Rows from block 4 of the audio encoder of a small audio captioner, named by matrix and row number. Each number is 128 + 24 x the weight over its row's rms, rounded and kept within 0 to 255. All counts start at 0. Numbers have three digits each. After the name is the row's rms in percent of the matrix's.
After each channel's rows are labels from the 100 clips, of 14976, where the channel reaches its highest value: "peak in band" is the frequency band that holds the peak. Only what is clearly more common there than usual is listed. The data: synthesised imitations of 52 everyday sounds, one a clip. In brackets: how many of the 100.
# pw: pointwise conv (encoder.blocks.4.pw.weight, 320x320x1x1), inputs 128-191

pw.17 095:109079106088134142111104139136120109107146112136129108112096121111159083159140099073070106112111125128105125129081118083116116130111096128125139097141129091149092148130092184102100122129154130
peak in band: 500 to 1000 Hz (47)

pw.111 100:149122107119125159117136170098176113094069169120129104092140150150131129116142109094116125104150116073127073108103153093120116133110143086117133160123138136136151111178136120106142167135101135
peak in band: 500 to 1000 Hz (64)

pw.35 096:111139103096131104178132098136115097124133135155131117125139145144106125168135118142144125097153151137143133083110142120131171107149107162152161078134112135144081128131159131102130139156105112
peak in band: 4000 to 8000 Hz (59)

pw.252 104:130132112178118111128064111108122114124167116113093157122117072142144114141125056136123118134113101158110148129109136134125114098122130135114135140110167124100139146080102112114143145119120130
peak in band: 4000 to 8000 Hz (93)

pw.168 101:130124163093129133163090126175147141122124153116145128075106113146133141159088125121148100164124096169139123138118071117139113115103150125113120124127151112123080173143131109113117128130135151
peak in band: 1000 to 2000 Hz (39)

pw.269 101:112101149098113131123113093124115103125122129097100124135090131106123150079083145099124111150131136113140080167130139132130157143117148064139112120098114130078092116098131168136118123138100119
peak in band: 500 to 1000 Hz (53)

pw.140 099:133139154124124092099140106131149076116148153153159122112157145113142101131104122132136093130142139130131086149130091118116094124153027138162113118132132104125099167103147136142073141108129136
peak in band: 4000 to 8000 Hz (76)

pw.22 105:130136104099149134159149143198140134137122116126129111131183130146154143120099123127138093125129147105168117094120147155131127159106121144167133111159151131110154101124126131147122145153112132
peak in band: 500 to 1000 Hz (43); 0 to 250 Hz (30)

pw.273 099:098142152137116136116142120097177120102122140121179105106132153110184100111111097122146120145124124159166140163117119120157118100123091130123136144123125136143109138133120126099120104125117118
peak in band: 0 to 250 Hz (88)

pw.167 094:163097134094140092142126128112126100156157109136162141106136129112168114144093107135113134165134160135123129100101104106151141126117077164169122144082157122132119120099147126105098155093128133
peak in band: 4000 to 8000 Hz (78)

pw.139 098:162137111131110142154091121160128109127117159126123185091138122150124111100130131127142082141143132160144160089083102135093112115105102110149126108129128145155097147123178102152099182096137103
peak in band: 4000 to 8000 Hz (58)

pw.134 099:125117126133107087140156137135099123088148114141097249102160131102127129123117129140104101122114115143105139143142165109140086141131113090134128186138112126136099146164114128161140096148169133
peak in band: 2000 to 4000 Hz (54)

pw.206 097:099119123143143107119107150164175093101078174153149142103139118126115115103131106133131102111142113117113124138096112098101108129130124124110176138149068136133148107080127142093123151095131108
peak in band: 500 to 1000 Hz (34)

pw.106 100:131111147137158147112122146103122152150096094155073117098132141151126161137118132157112133110117139130134158108097127144092106107131125130095094157116097147153146104125102138088100128118089128
peak in band: 500 to 1000 Hz (40)

pw.162 095:115118127127111164153096092112127113152129097135146105102125154131143134124104163137164093061146113107150099110130128105090148127073164134146107127125109166157105101114158099139107137154113115
peak in band: 500 to 1000 Hz (30)

pw.229 098:130111137145096098150153152128083079052148095131115165114137116087150111137124134118159127121150100134098101147108113153086117093124195111132172110151163094119132160125099141130132101105162149
peak in band: 2000 to 4000 Hz (51)

pw.108 099:193083170170175099155083105153119109131144108165123124100158162105161127116087097124087115137167158138120123065113125112146133127115129106132094112111091133146097124134128141159135190110132166
peak in band: 250 to 500 Hz (33)

pw.241 099:126098093093140139081085146155132135156131103103118117089142123143148114145161124159143123124091130105101127118141112076104109129136119122144139098116081130090152106126135134146078095118140148
peak in band: 0 to 250 Hz (70)

pw.306 102:100091116098113157129149078099100151126131121166133135102159145158121158125134131093095127138136132108123096090162116148194102127134142100081164137149097120116127153171146190158125160167109172
peak in band: 2000 to 4000 Hz (51)

pw.148 099:125105134077137159155122152089152094126153146094109080104160152102148129132118093090097113142120084145112128114137134093146166084125101091125138134119113119060124137134126127089125139142093156
peak in band: 250 to 500 Hz (25)

pw.34 105:120126073100156125098127101131113115149145132108157125095103095164104128133140120126155159143107164139098108159099136085071136118129112163132120111124074098083124151096112152118113104134161120
peak in band: 4000 to 8000 Hz (88)

pw.125 102:117123122165150123136108098139136113154149115118109171151092135152091078133115168133129152129119137141111082119136117138126105116115168158095122139129137118133110105161129097132135134109121143
peak in band: 2000 to 4000 Hz (55)

pw.198 103:145132167097163107148151113130111107158119118152118101072110114123117166149138154137101130129157165130153120127119089151150188117116124153138114099118096110137096131107138138129161134104163154
peak in band: 250 to 500 Hz (97)

pw.212 098:105095106135156137121153147135127140138116121134130100166111086108112097115170133167122156099127174142137102107131118132112139162109132163115117102154093165085161120115130094158127085129129129
peak in band: 0 to 250 Hz (57)

pw.119 095:079099105140131135101132080165094132140117132115137119112139136114134103129149126172144145164143097112119068125096124141124066139147124102128156161131115087106122142135146131162090103111139101
peak in band: 500 to 1000 Hz (35)

pw.256 100:130123118122128121111126174131156174126111151133146105122119124123128082125131054139121144096136149145116129141122085120127113137134109156099145135120150135125137131148103097068128105092140146
peak in band: 0 to 250 Hz (83)

pw.100 095:131145169105171109115152147145167127139157118101130086142127137174105134132135113138108147172109126112156117141181089154130131117137075189146118120161142159134131135122090123124088102114120102
peak in band: 1000 to 2000 Hz (44)

pw.156 102:074127123108106147136098155135140101167104154116131155103121140146122104094099156121133098117125098088120082159131096073136122074063137082107145098104136084150131138091141150116169135152131145
peak in band: 0 to 250 Hz (96)

pw.26 099:121093177155115144143145202118106165133098083111105135095142147090107126116100137152129130132103094097111137157136111126130139108125137096134090177123170159127111099123103138113136116102138136
peak in band: 500 to 1000 Hz (31)

pw.122 096:077118139142124130128141088151099129145155122147144131146139152146133141112109123155136129149109153152138146099100134113151141134157092180109164120140119103122109176137138090123135173094153125
peak in band: 250 to 500 Hz (28)

pw.262 099:143093130093111176161163170124144082179100135113136129076102142131121136116083167152122100145133120090126094080141123084077123137041109146120149164113152136115207122116136135133119113158096136
peak in band: 0 to 250 Hz (91)

pw.217 099:151111158108145164115099107123141121121165146092155124117117119151119134123148061125094125129076106101136097133145143116137124092141109119083168135106155150134139078107119121128136110118126108
peak in band: 500 to 1000 Hz (35); 250 to 500 Hz (28)

pw.276 101:128126116140096120128116126080154105153098128112135074139096095150127116158105125129094082112131114133121108075142136124081148143144154150127122148159133143136120124177119149136080177186124128
peak in band: 4000 to 8000 Hz (60); 0 to 250 Hz (38)

pw.182 097:121089122138147136106152155166145117128150073151139139158145097102116114151149121161115113143145128145120173130104159149148102150119102122123152119148096128100171121116112112119092080099128076
peak in band: 500 to 1000 Hz (36)

pw.187 100:155117111129123143150181135084145118120122122115137141112128133106132117151154101081122153108171097131136122096089143105103128125149165161137100141157128143116129136137111141142133117150095109
peak in band: 2000 to 4000 Hz (57)

pw.232 102:171086132120152154123138180100101164132137059130119106074098138132150114148150118088126141144110126201106139125103111123122138126135170158153123173124103153122115155127158147145108107134135143
peak in band: 2000 to 4000 Hz (56)

pw.23 093:140111136121138177186122164150122113145113130103095199132113139173116144146128115128142126074145112116153079147150162107126129126128162082104126161122141116144155106132127154177143160107127149
peak in band: 500 to 1000 Hz (30)

pw.78 101:142097123172135150141113143084087100127138099101146112104181095143114140144129099110163144113134095146170097107092095089125129122158098165142098154107123123159139123102151134126091141120109099
peak in band: 1000 to 2000 Hz (47)

pw.159 096:083147137113117116090182115149129090157128126138148168097129145093121113095127112142170138110131069079176131105146116074102173106075111110108124134153117155107071122131135062136144138153114102
peak in band: 1000 to 2000 Hz (53)

pw.89 102:165118140149126103122164117085114126091103144121140123104133135100110111180118138092149140123149126125143144107105091108119125145119160170161104197174148153099078142161135156114093120126095130
peak in band: 2000 to 4000 Hz (55)

pw.59 105:134144094129122098160092089107122172123094136101109107164143129112121102056152144107104109125128135145102118127131121160096114143110124118130107096099105108120158142095142111107098126142124074
peak in band: 0 to 250 Hz (88)

pw.219 104:094120141115111152126102127136080155149103127096102174118107122126120148128106118135143102126154123110123108126125146098124095095087152118101112066128096143124107144130125121102055137127164120
peak in band: 500 to 1000 Hz (39)

pw.75 098:193104138093108096119101164115146108162174105133130109132122138129150120103132117150098124168138101142143120118119121111068122170162102136142133099096118145099128161131115148120113109128111121
peak in band: 250 to 500 Hz (30)

pw.292 101:139134114137126135093137219146158147062104120105119127142150112145092136115160151103116172099117121096123151157162151120105152098114107106150111161178134078094152163150166156131145130130138138
peak in band: 500 to 1000 Hz (34)

pw.94 103:128134140143110118108090127108142161102110118112131096130125128105141126100174127131136144075120125143110154127166105173122118134133138101158168146107150120115120120111099136128136091139092095
peak in band: 250 to 500 Hz (27)

pw.36 102:080122109128094160133147112099095114113167078153164115143115110120143086168120121100145146147125118114164120098066164106159103125088155140145164173140197112132150149140089144097130119136157135
peak in band: 2000 to 4000 Hz (67)

pw.69 094:143086165114114117108130131134064150145140097142116109124179135173133142145103148142089144123121132155112096090154113122149130136135121146115120160131126107128120105164092111129089148110149137
peak in band: 2000 to 4000 Hz (53)

pw.274 097:143091123176130172107061088081148148129113116121114153126134119119106149101134187128098142135104133172091155095125162148118134125141089145136124113087123172150102130142094146155116127104114084
peak in band: 4000 to 8000 Hz (69)

pw.210 100:138092137089101144153142094094149117107164121120126116135143135092154144132123090069121159119135092112112120131102106107107136143118116117148096109175118137134127134166142131089120127135093104
peak in band: 2000 to 4000 Hz (50)

pw.99 097:106147147148104150106116138054157104096169145105199111130105150131107167123136101132142148136099123133134144108134151155098117111151057112149120126129152144087114145158131119141134152135159126
peak in band: 250 to 500 Hz (34)

pw.80 101:145162144088121119070139163121088135155147161102155109118146122111118108135181117143111108108103128132124076120167112136114158109125106161103107108156127132126119136114127135108126102148102123
peak in band: 500 to 1000 Hz (37)

pw.137 102:113123127110110123113138167071125086106148087141121125119093144118138147102135099156120125149080128138136136152164126090092089129106107109113135166142149132146139115171117147161060088123114096
peak in band: 0 to 250 Hz (59)

pw.43 099:137159142135137126089094128098126155150115126129121126110094120108118160122161142079151106143148113160092179156093045159153175131089187148129105163074137138112137088163125126104146138136090079
peak in band: 4000 to 8000 Hz (89)

pw.41 095:156126160085111230122122162110150125087105134082115135136132124159131163143147117132102147110128097110145144136113184138129151100121121113114106147115120154124117114146129118156093104093105107
peak in band: 500 to 1000 Hz (39); 250 to 500 Hz (26)

pw.268 099:119133127075115144159196163139135092104131134138126152124174139160104138169131110131158126087132102113119139121140120119089107142122142090119144148208147125141073107166148120128093135133126109
peak in band: 2000 to 4000 Hz (53)

pw.73 095:121134149135127138149126107082140083113168134130126110131132147166109159091098092111127151153165104133121113121149146142130110093144116165149141140122142128150124158129161101134120133123169114
peak in band: 1000 to 2000 Hz (56)

pw.170 100:155134181114185081137110115102107110146125143116140129147160084118127145138127108137116117170106142111142111074108128139106163126163107124149088126122143160119106132092122086113140124106110152
peak in band: 250 to 500 Hz (48)

pw.77 100:131096112099090131160136103125133135097084134115149128161134120119111150087132161114114136095143104125127126118101147159159129141104133082136094109112112127106138152122142137104164116138080142
peak in band: 500 to 1000 Hz (31)

pw.15 102:134151089136141114141170164140168159138136074140128135138111116126128131154125060157115131128173131124161155120116128129104097111112114151122139129137161134137144104122147072147116124141111146
peak in band: 1000 to 2000 Hz (50)

pw.294 098:156113108089136094159134165160153129121122134133139117148094107108142114119144134141106123134144109111149152157114139090112142126141136108130147133149109107150135145142142130132094126146109129
peak in band: 500 to 1000 Hz (36)

pw.107 102:153131136139180097121123141117175139101123117134141101135142110147119148125143107097133140148121140137149170196121097164112115142126125194163125134092087131161097106126106123117131160131129078
peak in band: 1000 to 2000 Hz (41)

pw.244 103:112139100127139107149105085104185095122096134151210132153119091126150133137109129141107109140151142112153112119103146111099146119103123088136137088133138084139135108112143137097133114147135120
peak in band: 1000 to 2000 Hz (50)